A small audio embedding model, trained from scratch.
Model: 3.15M parameters, log mel input, arch convnext, norm rmsnorm, num experts 8.
Training: soap at rate 0.0038, 14200 steps, batches of 128, held-out accuracy 99%.
Data: 39062 training examples, 46.5 epochs.
Rows from block 5 of a small audio embedding model, named by matrix and row number. Rows with one number within an expert belong to one neuron, the router's apart. Each number is 50 + 10 x the weight over its row's rms, rounded and kept within 0 to 99. All counts start at 0.
Before each expert's rows are labels from the 100 clips, of 14976, where the router gives the expert most weight on average: "strongest on" is what is common among them. Only what is clearly more common there than usual is listed. The data: strings of digits, spoken by a formant synthesiser in many voices.
# router: router (model.blocks.5.mlp.router.weight, 8x160, trained with AdamW), inputs 0-159
# up: expert up (model.blocks.5.mlp.up, 8x160x160), inputs 0-159
# down: expert down (model.blocks.5.mlp.down, 8x160x160, transposed), outputs 0-159

# expert 2
strongest on: reverberation; voice: deep voice; number of digits: 5
router.2:54 52 47 43 54 57 45 53 54 68 45 40 45 52 49 56 62 42 48 26 41 48 47 62 68 53 64 59 55 54 55 45 62 49 61 62 33 52 59 42 68 52 66 54 47 40 54 40 71 33 47 57 47 64 52 51 52 42 42 58 44 51 43 44 43 46 63 40 41 64 36 34 46 55 58 36 62 69 47 48 44 49 55 66 48 75 49 42 66 61 40 65 66 59 49 68 67 44 62 60 64 44 46 52 45 59 46 61 49 62 57 60 41 56 44 34 51 57 52 55 56 67 44 38 53 39 37 47 57 57 49 47 47 60 67 52 40 24 32 44 60 44 45 61 43 53 51 43 42 61 54 36 43 40 74 50 32 36 39 53
up.18:50 50 50 50 50 50 50 78 58 75 50 50 38 50 50 50 50 50 50 50 36 50 50 50 50 50 50 24 50 50 50 50 50 50 34 50 50 50 50 25 81 50 50 50 50 50 50 50 30 50 50 50 50 27 50 50 57 50 50 50 50 27 50 26 50 50 33 50 50 50 50 50 50 41 62 26 50 50 50 50 50 50 50 50 50 37 50 50 50 50 50 50 20 50 50 50 50 50 50 28 34 60 50 50 68 50 50 10 50 50 50 50 50 50 50 50 67 50 50 50 50 37 50 50 50 50 50 50 50 50 69 50 50 50 73 62 50 50 50 50 20 50 50 50 50 71 29 50 50 50 50 27 50 28 50 50 50 39 33 50
down.18:50 50 50 50 31 50 50 50 39 23 50 50 50 50 50 76 65 50 78 50 50 66 50 50 50 38 50 50 50 64 50 50 35 50 50 80 50 30 50 78 50 50 50 78 50 50 50 50 33 64 50 50 50 50 50 50 50 50 50 50 50 50 50 79 50 50 10 50 50 50 50 35 50 57 37 50 50 50 24 50 50 50 50 50 50 50 50 50 13 50 50 50 50 61 50 50 50 50 50 50 50 50 50 26 50 50 50 50 62 50 50 65 50 50 50 62 50 50 50 50 50 50 63 50 50 50 50 35 50 71 34 76 50 50 50 50 50 50 50 50 50 50 66 68 60 50 50 50 39 34 50 50 50 50 50 50 50 50 50 50
up.19:50 50 50 50 50 50 90 50 37 50 50 50 50 50 50 50 32 50 50 50 50 78 50 69 50 50 50 50 50 50 50 69 32 36 50 50 36 50 50 59 50 50 50 50 50 50 50 50 50 50 50 50 50 50 50 54 26 38 26 21 50 50 54 50 50 50 50 50 39 50 50 50 24 50 50 50 65 50 50 50 50 50 20 50 65 61 50 41 50 50 50 50 61 50 50 27 50 22 70 50 50 61 50 50 65 50 27 50 50 70 50 50 64 64 25 50 50 50 50 50 50 66 50 50 50 50 75 50 50 50 50 50 50 33 50 50 50 39 50 67 60 50 63 39 50 75 36 50 50 50 50 50 50 55 50 50 50 50 50 42
down.19:50 50 73 25 50 50 39 50 50 50 50 50 28 50 27 50 50 50 73 71 61 50 27 50 50 50 53 50 50 50 50 50 50 50 50 50 50 50 61 50 50 50 50 50 50 50 37 50 50 50 50 50 50 67 50 50 50 50 38 50 68 50 34 59 50 28 50 64 50 50 50 27 50 50 50 73 50 50 33 32 37 26 62 50 50 69 50 50 63 35 50 50 66 50 67 69 38 50 73 50 50 50 36 38 50 50 58 33 50 50 62 50 71 50 30 74 50 50 65 50 50 50 50 50 50 81 50 66 50 50 50 34 50 58 50 50 50 50 50 38 50 62 50 50 50 50 39 65 50 50 50 74 50 50 50 50 50 50 50 50

# expert 5
strongest on: voice: deep voice; "zero"; number of digits: 5; last digit: zero
router.5:47 60 57 55 44 44 59 53 36 40 52 59 55 48 54 53 63 47 54 42 46 62 57 45 45 46 60 58 65 67 34 50 32 33 34 56 39 59 48 38 38 42 46 38 49 36 54 58 51 59 64 34 50 51 49 56 49 52 65 56 29 47 43 55 52 42 25 46 57 35 61 62 46 49 63 58 58 55 68 70 51 49 54 66 57 56 46 59 36 59 65 49 41 61 36 43 56 45 35 39 54 42 59 36 47 51 40 62 52 48 40 43 51 52 38 39 43 43 41 44 71 51 59 47 41 43 46 58 36 68 59 41 51 53 44 59 56 68 67 49 48 38 47 26 36 79 57 50 52 56 70 42 36 56 46 62 52 57 42 48
up.18:50 50 50 50 30 50 34 69 50 50 50 50 34 50 50 50 29 42 68 50 58 50 30 50 50 50 64 70 25 42 71 50 50 50 59 56 50 50 50 50 59 50 50 50 69 50 50 36 50 50 50 50 50 36 27 68 83 50 50 37 50 50 50 37 50 65 50 50 50 50 50 50 50 63 50 50 50 50 50 66 66 50 50 50 40 50 50 50 65 50 50 56 50 50 50 62 50 67 50 51 50 26 50 50 50 50 31 28 50 59 50 50 81 50 50 50 50 50 50 50 50 50 71 50 50 50 50 70 50 50 50 30 62 50 50 58 39 50 50 50 30 50 36 50 50 50 50 50 50 50 50 50 50 50 75 39 16 50 67 50
down.18:50 33 50 50 35 50 66 50 65 50 32 30 50 29 50 33 69 50 50 27 50 50 50 50 50 50 50 50 50 50 62 50 50 50 19 57 50 50 50 50 63 50 50 65 35 28 69 50 50 50 50 31 50 50 50 50 50 68 50 50 50 50 50 63 65 50 50 50 50 50 50 50 58 50 50 50 50 50 50 61 20 33 50 50 50 40 50 59 50 50 50 59 50 50 50 38 50 50 50 66 50 50 50 50 50 50 42 50 50 70 50 50 59 39 44 39 50 50 74 50 50 50 50 50 55 50 50 50 69 36 50 14 50 63 50 50 50 34 59 44 67 35 50 50 50 50 50 65 61 50 50 50 50 50 72 79 76 63 42 50
up.19:23 43 68 50 50 50 50 50 50 50 50 50 50 39 55 50 27 50 67 50 50 76 50 50 26 50 76 50 50 50 50 50 50 79 50 50 50 42 39 50 60 50 50 66 50 69 35 50 50 50 30 50 50 50 50 37 50 50 50 50 30 50 50 50 50 50 50 50 50 64 63 71 50 69 50 50 50 69 50 50 50 50 50 50 50 50 50 50 50 50 50 64 50 73 60 46 50 50 50 50 50 50 22 62 36 50 50 50 50 29 50 50 50 74 50 76 74 50 50 50 50 50 41 50 50 60 65 50 50 50 50 50 50 50 50 50 50 30 50 50 50 43 37 67 50 50 50 50 50 68 50 50 39 50 50 50 80 63 27 50
down.19:41 50 50 50 50 68 50 32 50 34 50 50 50 50 50 25 50 82 50 50 50 20 50 34 50 50 50 71 70 50 50 50 50 50 50 50 50 50 50 50 50 50 50 50 50 50 50 50 68 50 37 34 50 20 50 50 63 50 28 50 34 50 50 50 50 50 50 18 50 50 50 71 61 50 50 50 50 23 50 50 26 50 50 27 50 74 31 29 50 50 50 50 50 50 50 31 50 50 50 43 35 50 50 50 50 50 60 50 50 50 50 50 50 50 50 50 50 50 50 50 50 50 50 50 61 36 50 50 50 15 50 50 50 50 50 67 50 50 50 50 50 50 50 50 25 50 50 50 59 50 50 50 50 70 50 39 34 50 50 50

# expert 7
strongest on: mains hum; number of digits: 1
router.7:42 51 60 41 53 65 55 43 46 50 38 59 42 51 40 53 48 37 77 49 49 58 40 58 51 58 45 42 62 26 37 63 42 56 67 58 45 48 55 43 45 43 47 39 56 59 42 50 50 41 50 52 48 38 64 42 40 57 59 64 66 51 61 31 43 41 52 56 59 45 42 48 67 48 39 61 44 29 40 58 53 71 44 57 39 62 53 48 54 60 37 40 69 66 48 51 45 59 35 45 56 66 60 45 28 48 44 43 47 29 54 40 65 53 43 56 45 55 51 58 43 47 50 67 52 43 63 52 50 28 36 40 40 42 46 50 48 39 39 53 76 51 69 39 47 59 51 55 66 52 58 44 69 64 51 48 45 59 49 67
up.18:50 64 50 50 38 50 40 50 50 50 50 50 50 50 50 70 50 50 50 39 50 27 50 65 66 64 50 50 50 31 55 50 50 50 50 54 50 68 50 50 50 50 73 50 50 44 25 34 50 50 50 50 50 50 50 50 54 50 50 50 50 40 50 73 80 50 50 50 38 50 72 50 50 50 28 43 50 50 50 50 24 72 76 50 38 67 50 50 35 50 50 60 44 62 50 50 33 67 50 50 50 50 59 38 40 40 39 50 39 50 50 50 50 50 50 75 50 62 50 50 50 21 69 50 50 50 50 50 50 50 50 40 28 26 50 45 50 50 50 50 50 26 77 50 50 50 50 50 50 50 50 50 50 50 50 50 50 50 72 50
down.18:50 66 50 50 50 50 26 50 50 50 66 40 50 50 27 37 37 75 50 72 50 50 50 50 50 50 44 50 50 27 50 50 63 50 50 50 62 66 50 50 50 39 50 50 50 50 50 50 50 50 42 79 50 70 50 50 50 71 65 50 50 50 68 50 50 50 19 39 39 50 50 60 50 50 50 19 61 50 50 82 50 50 50 50 50 50 50 35 50 50 50 32 50 50 50 50 50 50 50 50 50 50 50 38 32 50 24 50 24 36 66 67 50 62 50 50 50 43 50 50 61 50 50 50 50 66 50 50 50 37 37 50 50 50 50 50 50 50 62 50 50 50 50 44 50 50 50 50 50 50 50 50 33 25 38 68 50 35 50 50
up.19:50 50 75 50 50 50 50 72 50 50 23 50 50 50 35 50 50 50 64 50 41 50 50 50 50 50 72 50 50 67 50 50 50 65 50 42 50 50 50 50 64 32 50 32 50 50 61 67 50 50 50 50 68 29 50 50 50 71 27 54 50 50 50 71 50 50 50 29 50 37 50 78 50 79 50 67 50 50 58 72 50 65 50 50 50 35 50 50 50 50 50 50 50 43 34 50 50 58 40 50 50 63 60 50 50 50 50 50 53 50 50 39 50 50 50 50 65 50 50 50 50 50 50 50 50 50 18 65 61 50 66 50 50 50 50 60 61 50 50 50 59 63 50 50 50 50 50 50 45 50 50 50 50 50 50 73 16 78 50 50
down.19:44 60 74 50 36 64 50 50 50 50 50 50 50 50 50 50 50 50 62 50 50 50 50 50 50 50 80 50 50 50 50 36 50 50 50 79 50 41 50 42 50 76 50 50 50 50 59 50 50 50 58 50 50 50 62 50 64 50 50 50 50 50 50 50 50 50 50 64 50 50 62 50 50 50 50 70 50 41 50 50 50 50 50 61 50 30 88 50 31 50 50 42 50 56 50 67 50 50 50 50 50 66 50 33 50 50 50 50 50 50 50 50 50 50 50 70 50 50 50 50 25 27 61 50 50 34 70 50 50 70 50 50 50 50 50 50 73 50 39 50 50 22 63 50 50 32 50 50 50 50 50 50 50 50 75 50 78 14 50 50

# expert 0
strongest on: mains hum; number of digits: 1
router.0:40 64 45 51 41 52 52 41 55 58 37 46 55 38 52 42 39 62 64 61 75 42 49 47 53 31 54 32 49 38 45 43 61 53 50 60 55 56 51 55 34 32 53 48 48 61 36 30 39 42 56 52 61 47 18 50 51 55 56 52 58 63 59 60 37 61 56 52 56 63 45 53 67 47 51 55 40 48 52 51 56 49 54 43 48 49 53 61 57 54 50 44 53 42 59 50 31 58 43 40 54 52 39 44 49 57 51 32 35 51 47 57 39 67 47 45 75 53 45 64 36 51 36 57 43 26 66 28 47 54 44 62 47 60 53 45 59 63 42 42 46 59 37 67 63 47 46 65 54 61 53 59 64 79 57 42 42 54 45 62
up.8:50 37 50 36 33 50 50 50 50 67 50 50 50 50 50 50 50 50 50 50 50 50 50 50 50 50 50 50 50 50 22 50 50 50 61 50 50 50 61 50 50 50 59 35 50 50 50 50 50 50 76 58 50 29 50 50 58 50 22 50 37 50 50 50 50 50 21 43 50 65 50 56 73 50 50 50 50 50 50 30 50 50 61 50 50 40 50 50 39 50 50 40 50 29 50 50 50 74 50 50 50 54 34 69 50 50 50 50 64 76 70 27 63 34 50 50 50 50 50 50 50 27 50 77 50 64 50 50 50 50 35 50 24 39 50 50 50 37 50 50 66 50 50 50 50 71 50 50 50 58 50 69 50 50 50 50 42 34 50 81
down.8:59 50 61 50 50 27 50 50 50 57 50 50 50 86 63 50 50 50 50 50 50 50 32 61 50 75 50 25 50 50 50 50 50 66 50 24 50 50 22 50 61 50 50 62 50 50 41 36 50 50 50 50 50 50 50 37 50 33 50 37 70 50 50 50 65 50 50 58 35 50 50 50 35 37 50 69 65 50 50 50 50 36 50 50 50 50 50 32 69 50 50 38 50 32 50 50 50 63 50 50 50 70 50 50 50 50 50 50 50 50 50 33 50 50 50 50 16 64 50 50 50 50 50 50 50 50 43 50 85 50 50 50 50 50 50 50 40 50 50 39 56 50 50 23 50 60 50 50 50 84 67 50 50 54 50 50 50 50 50 50
up.9:67 35 50 50 58 50 50 50 50 72 50 50 34 50 50 75 50 50 50 71 46 50 50 50 63 50 50 50 38 50 50 50 37 50 50 50 50 50 20 50 34 50 26 56 50 50 21 74 69 50 40 50 50 50 71 63 50 50 50 50 50 50 50 50 50 50 50 50 64 50 32 36 50 50 50 50 62 33 50 50 50 50 50 27 50 35 50 50 50 50 50 66 50 50 50 50 50 50 50 50 50 50 37 28 50 29 33 50 50 50 50 50 66 71 50 64 40 50 50 50 57 50 94 50 50 50 50 50 50 50 50 50 30 50 50 35 36 50 50 63 50 50 50 50 50 63 50 33 50 50 32 50 41 50 50 50 50 50 50 27
down.9:50 64 50 50 50 41 50 50 50 50 50 50 50 50 50 50 64 63 50 50 50 50 50 50 50 50 50 50 77 50 50 50 50 50 50 50 50 50 21 70 50 70 61 50 50 50 50 78 64 50 50 74 30 32 50 50 50 50 50 63 50 50 50 64 50 59 50 50 50 50 50 50 50 71 50 50 50 50 50 20 50 72 50 50 50 50 50 50 50 20 50 50 78 50 50 50 50 50 50 74 50 50 50 50 50 30 50 29 50 50 68 35 50 50 50 50 60 50 50 40 65 50 71 68 38 50 65 50 50 25 26 50 50 50 50 64 50 50 50 50 50 50 50 29 50 50 50 50 50 50 50 50 50 50 30 50 79 50 50 50

# expert 1
strongest on: voice: high voice; number of digits: 5; reverberation; "zero"
router.1:47 34 46 42 56 47 43 43 43 49 50 60 39 59 59 60 33 60 43 64 49 42 52 36 36 49 19 61 46 60 41 57 61 41 46 31 62 65 52 50 50 63 50 51 38 54 46 53 51 61 55 61 48 59 46 65 46 64 55 36 56 59 40 60 56 56 49 57 45 42 47 42 29 40 27 60 47 58 48 30 58 48 44 42 66 53 42 57 61 33 51 33 49 43 52 47 53 44 62 65 41 57 53 70 55 22 47 65 59 54 62 46 44 32 47 63 44 38 42 50 40 34 54 35 49 54 47 50 45 64 47 69 55 54 37 26 45 44 47 46 54 57 68 58 59 37 39 42 61 45 38 58 53 41 43 41 49 48 50 43
up.18:74 50 50 50 55 50 50 50 50 50 50 50 66 33 50 50 68 50 50 50 50 20 50 50 50 50 64 50 50 29 50 50 21 37 50 50 50 41 50 50 50 50 50 50 72 50 50 50 50 50 50 50 50 50 33 50 59 50 38 50 50 50 50 50 50 50 22 18 50 50 50 50 50 50 50 50 50 30 50 50 50 50 50 50 50 57 50 50 37 50 50 50 50 33 50 76 50 68 42 67 50 50 50 50 69 65 50 50 50 53 50 50 50 50 50 72 50 66 50 50 72 50 67 50 50 64 69 26 50 50 69 50 16 50 63 68 50 50 50 50 50 33 50 50 50 60 28 50 50 50 50 50 50 50 50 50 36 37 50 67
down.18:50 59 50 50 71 25 68 50 50 50 50 50 50 50 82 50 50 71 50 50 84 50 50 63 50 50 56 40 50 50 32 50 50 64 50 50 29 50 50 41 33 50 28 50 50 50 33 50 50 34 50 76 64 50 50 50 50 50 50 50 37 50 50 50 50 50 50 50 27 50 50 50 50 40 38 50 67 50 50 50 50 40 50 35 66 50 50 50 39 37 50 50 50 50 50 50 50 50 40 71 50 50 65 50 71 50 33 61 50 50 50 65 50 50 50 50 50 61 34 50 50 50 74 64 50 37 50 50 42 50 67 43 69 50 50 50 50 63 50 50 50 50 50 50 50 39 50 62 50 50 50 50 50 50 76 50 50 50 15 50
up.19:50 65 46 50 46 50 50 50 50 50 50 44 50 50 31 50 26 50 33 50 65 50 50 40 50 64 50 50 50 50 50 50 50 50 50 39 50 50 50 70 50 50 40 50 50 59 50 26 39 71 28 50 50 50 61 50 50 50 37 35 50 50 50 50 80 50 38 50 50 57 50 50 32 50 50 50 50 50 50 26 50 50 72 50 50 50 57 50 50 50 36 50 57 39 50 76 50 79 50 50 50 41 23 60 50 60 50 50 50 50 66 50 40 50 50 71 50 50 50 62 54 61 50 50 50 50 50 50 50 50 35 35 32 50 62 50 50 50 50 50 67 50 50 50 31 69 50 24 26 84 50 50 50 50 50 50 50 40 50 65
down.19:50 50 73 50 80 50 50 61 50 50 36 50 50 50 50 50 50 50 50 81 37 50 50 50 50 50 50 31 50 32 50 50 50 24 50 50 50 36 40 50 50 39 50 50 70 68 50 50 50 50 33 50 50 29 50 50 50 50 50 57 50 50 50 50 50 50 50 50 38 28 50 41 50 50 50 50 50 50 50 33 50 50 50 50 50 50 50 50 50 50 50 50 68 50 50 91 50 50 27 50 50 50 39 50 50 50 50 36 50 50 72 34 30 50 50 50 50 74 50 50 50 66 69 58 50 38 50 33 50 50 50 50 50 69 50 50 32 28 50 50 50 50 24 50 50 68 50 65 50 43 50 50 50 50 50 50 50 41 50 24

# expert 3
strongest on: voice: child-like voice; number of digits: 5; reverberation; "zero"
router.3:57 50 41 61 58 41 66 57 44 55 64 45 74 54 46 45 50 57 47 45 53 50 45 63 41 53 52 40 44 47 49 64 53 67 51 50 62 53 58 57 51 52 50 64 58 64 56 59 54 46 41 37 46 34 45 42 60 39 39 53 55 53 51 52 68 57 55 67 60 40 60 69 48 36 64 44 48 40 45 50 36 54 53 47 44 18 66 56 36 44 35 55 36 44 68 56 41 44 30 47 60 42 65 40 67 62 70 25 38 50 53 43 60 62 52 61 69 51 56 50 52 46 59 58 57 73 46 57 50 40 38 53 51 52 45 63 33 45 58 46 44 53 47 58 43 32 60 56 47 30 43 48 35 55 40 59 64 49 59 46
up.8:69 31 50 50 62 50 50 30 50 50 50 30 50 82 50 50 82 50 50 50 50 50 29 85 65 50 50 50 50 50 50 50 32 50 50 50 50 33 50 50 50 50 50 46 50 50 50 50 58 50 50 50 50 50 29 50 50 42 25 50 50 31 22 68 50 34 50 50 50 50 50 50 50 50 50 50 50 62 50 50 50 59 50 50 50 50 50 50 50 72 70 42 50 50 43 69 50 50 50 34 50 50 50 37 50 50 50 50 50 61 50 28 50 68 66 50 50 50 50 50 50 50 50 50 50 58 33 42 50 50 50 71 50 37 65 50 71 50 50 29 50 50 50 50 20 50 50 50 50 50 50 61 50 50 60 38 50 50 66 50
down.8:50 50 50 50 39 60 40 26 50 50 50 63 50 50 50 44 66 50 50 50 50 50 50 50 50 50 70 50 50 50 50 50 50 50 50 26 40 59 50 50 50 50 50 50 35 50 50 50 75 50 50 50 50 71 50 50 28 50 60 50 50 50 33 50 50 56 50 50 76 50 50 50 50 50 50 57 37 50 50 39 50 50 50 56 68 50 50 30 50 50 50 50 33 28 43 50 50 50 59 50 50 50 50 50 50 50 50 50 50 18 50 50 50 50 50 50 50 50 50 50 50 50 78 50 50 50 29 50 50 50 50 50 50 50 50 50 65 78 27 72 24 50 50 50 63 50 85 50 50 19 50 64 50 37 50 50 50 50 63 79
up.9:50 26 26 50 50 50 63 50 50 50 66 50 65 50 64 50 50 50 65 50 50 50 36 50 63 50 50 65 50 61 50 70 41 69 50 50 42 69 50 39 50 58 50 50 50 50 37 50 32 86 34 20 50 50 50 72 50 50 50 37 50 36 50 50 50 50 50 50 50 50 50 70 50 50 50 50 50 50 50 60 36 50 50 40 45 41 50 50 50 50 50 50 50 70 50 68 50 50 90 50 50 50 56 50 50 50 50 64 50 50 73 50 65 59 50 38 50 28 50 50 50 25 53 50 50 50 33 50 50 43 50 24 50 50 25 50 50 66 50 34 39 50 50 50 50 50 50 50 50 50 50 50 50 50 50 50 50 50 50 50
down.9:66 50 50 50 50 50 26 50 68 50 50 50 50 50 35 50 39 50 50 50 50 50 50 19 44 50 50 50 30 50 50 30 64 50 50 50 50 50 33 50 27 50 50 50 50 42 50 50 50 37 50 50 61 30 42 50 31 50 50 50 32 50 50 50 50 50 50 37 50 50 50 38 69 50 50 30 50 50 50 50 50 29 50 50 50 50 50 50 50 50 50 77 50 31 34 50 50 50 50 50 50 50 50 50 50 50 50 50 50 29 50 50 50 50 50 50 50 50 50 72 50 50 50 50 50 50 50 50 50 50 50 50 30 40 11 50 50 50 50 37 50 36 50 50 96 50 50 74 28 50 27 44 50 50 50 50 50 50 36 50

# expert 4
strongest on: number of digits: 1; pink noise; rumble
router.4:57 54 61 45 43 49 57 58 63 54 53 35 48 58 49 41 62 47 52 65 54 31 53 56 37 48 62 40 42 46 81 46 48 53 57 45 40 25 67 34 61 41 32 59 48 40 55 50 34 48 47 51 61 47 55 37 37 45 59 79 46 50 62 38 36 52 54 41 56 51 47 60 60 57 61 42 37 53 55 63 56 43 46 49 43 51 41 55 48 70 55 48 63 44 46 47 34 55 50 40 54 69 58 45 50 56 56 40 62 42 60 36 48 47 59 62 53 47 67 48 27 54 54 65 58 57 54 51 57 47 71 56 41 50 58 60 57 55 45 52 35 55 40 38 72 49 55 53 42 37 61 62 69 43 55 59 42 47 73 39
up.8:33 50 57 50 50 66 28 32 50 50 50 28 50 50 50 50 50 50 50 50 50 50 50 66 64 50 50 50 50 50 83 31 50 67 65 50 50 50 50 50 50 50 50 50 59 50 62 50 50 50 30 50 50 50 50 50 50 50 50 61 50 50 40 50 50 50 71 50 39 78 50 33 50 50 43 50 50 50 36 50 50 50 50 50 31 50 50 50 50 50 50 50 50 50 50 63 50 50 50 57 38 50 50 50 42 50 17 50 50 50 78 50 64 50 50 50 50 50 50 17 50 70 50 50 50 50 43 50 50 65 50 79 50 50 50 50 50 50 32 21 50 81 50 50 50 50 64 35 65 50 50 50 50 50 50 50 23 50 50 50
down.8:50 50 50 50 50 34 50 50 50 50 60 50 50 50 50 77 62 50 50 50 35 50 71 70 50 18 70 59 72 50 38 62 71 33 50 50 50 63 50 62 50 69 70 50 50 50 74 50 31 50 32 50 50 50 50 50 50 50 36 67 50 50 50 50 50 50 69 43 50 50 42 50 32 50 50 63 50 46 25 70 50 50 50 44 50 50 50 50 50 50 39 50 50 63 42 50 30 70 50 50 50 40 50 50 50 50 41 50 50 67 50 50 50 50 30 32 50 50 66 50 25 50 50 26 50 50 50 50 50 30 50 50 50 64 50 50 42 74 50 50 50 50 50 50 69 50 50 50 50 50 50 50 50 50 50 50 64 50 34 50
up.9:12 50 50 50 50 50 12 50 50 50 50 54 50 50 50 50 50 50 50 50 50 50 50 50 50 68 24 50 34 50 50 50 50 50 50 50 50 60 50 50 50 17 50 19 57 50 50 50 50 50 50 50 50 50 50 69 74 50 50 50 50 50 50 50 50 50 50 50 50 50 50 50 50 16 50 50 75 77 50 50 50 50 68 50 50 50 50 50 50 50 50 50 50 50 50 50 50 50 07 36 50 50 50 25 50 50 50 50 50 50 50 50 50 50 50 50 50 50 50 50 50 50 50 50 50 24 50 50 50 50 41 41 50 50 50 36 50 50 50 64 50 50 50 50 50 50 50 50 50 50 50 75 18 50 50 50 50 50 38 50
down.9:36 50 50 20 50 33 50 50 50 50 61 50 32 62 50 65 66 50 50 50 50 28 32 50 50 50 73 50 50 50 41 28 64 65 50 50 50 50 50 50 50 37 50 50 50 50 50 50 29 50 43 42 50 50 50 50 50 50 50 50 50 23 50 50 50 50 50 50 23 71 50 17 57 50 50 50 50 50 50 50 50 50 70 50 50 50 50 50 50 70 33 21 50 30 50 58 50 50 50 50 50 50 50 50 50 50 50 68 50 50 28 26 50 50 29 50 50 60 50 50 31 50 50 50 50 50 50 81 50 50 50 50 65 50 50 50 58 50 50 50 50 66 50 28 59 50 50 50 50 50 50 40 50 50 50 76 50 50 50 50

# expert 6
strongest on: "six"; thin (high-pass); number of digits: 5; first digit: six
router.6:53 54 60 48 50 45 57 53 42 46 56 57 47 37 45 45 62 49 68 42 37 40 57 42 73 57 55 33 56 36 51 46 51 53 53 53 63 31 56 38 57 50 46 39 53 48 35 42 42 42 62 47 59 48 41 35 51 58 36 60 51 56 43 56 52 36 67 35 58 69 62 50 67 64 58 53 55 30 56 66 51 60 50 48 35 28 44 59 58 44 52 47 52 50 59 46 31 64 62 52 54 51 35 51 63 63 44 54 47 54 38 57 45 56 42 40 58 55 51 63 65 43 43 56 49 43 66 52 53 48 48 30 56 53 53 62 59 54 47 36 53 64 51 44 60 27 62 77 40 62 49 61 68 63 23 43 48 58 40 40
up.8:50 50 33 50 12 50 26 50 37 50 50 50 45 50 50 50 50 50 50 50 50 50 50 50 50 50 50 36 50 50 50 50 50 50 50 50 50 50 50 56 31 33 50 50 62 50 50 32 50 50 50 50 71 50 76 50 50 66 20 50 36 50 86 50 50 67 71 62 50 83 70 50 50 50 50 50 50 50 29 50 50 50 50 50 50 50 50 50 50 50 50 50 82 50 50 50 50 68 50 50 50 50 29 50 50 22 50 50 38 50 50 50 50 31 50 50 50 50 31 50 50 50 50 50 50 50 34 50 71 50 60 50 50 40 50 35 50 64 50 50 36 50 50 50 36 50 50 50 50 39 50 50 50 50 38 50 50 41 37 50
down.8:50 34 50 60 50 34 50 50 50 63 50 50 50 69 78 26 75 36 50 50 50 50 26 50 50 50 50 34 50 60 50 50 50 66 36 50 50 50 36 50 50 50 50 50 50 50 50 50 50 50 50 69 50 50 50 50 50 66 64 36 64 59 40 50 55 37 50 20 50 50 68 50 77 50 32 25 50 62 43 50 32 23 50 50 50 35 50 50 50 36 50 50 64 50 50 50 50 50 33 50 50 67 50 50 50 58 50 50 50 50 50 50 36 50 50 50 50 50 64 50 50 50 50 50 57 50 50 50 50 68 50 75 50 38 50 50 50 50 50 50 27 50 43 50 66 50 30 62 27 50 50 50 31 50 50 50 50 69 50 50
up.9:50 50 50 50 42 39 32 50 33 50 50 50 50 50 32 50 50 79 50 50 50 55 50 50 50 50 50 50 50 50 50 50 33 50 50 50 50 50 50 50 36 50 50 58 50 50 50 27 68 50 50 50 50 81 50 50 50 26 50 50 50 50 35 50 50 50 41 50 50 36 62 50 50 26 50 50 50 41 50 50 50 19 38 66 50 68 62 68 50 50 29 50 50 50 50 50 50 50 50 50 50 50 50 35 50 50 39 62 62 50 68 77 50 50 50 50 50 50 50 50 50 50 50 50 50 50 50 50 50 63 50 28 43 50 50 30 50 58 64 50 66 78 50 50 50 65 50 68 09 37 50 69 50 50 50 41 50 57 50 36
down.9:50 50 50 50 50 50 36 50 50 50 32 48 30 50 50 50 50 72 50 50 37 50 50 50 38 50 50 50 50 50 30 50 50 50 50 33 50 50 50 50 61 59 56 20 50 50 26 58 50 50 50 38 50 63 50 50 32 50 50 07 50 50 70 70 68 50 42 50 45 50 27 50 50 50 50 50 50 50 50 50 50 50 50 75 50 15 50 50 50 50 50 20 22 63 50 50 50 50 50 26 50 50 50 50 50 71 50 50 50 50 50 50 50 50 50 50 50 50 50 50 50 50 50 50 79 50 50 50 50 50 50 66 50 50 50 50 38 50 50 50 50 50 50 50 65 50 37 50 50 50 50 73 34 50 50 50 50 68 50 50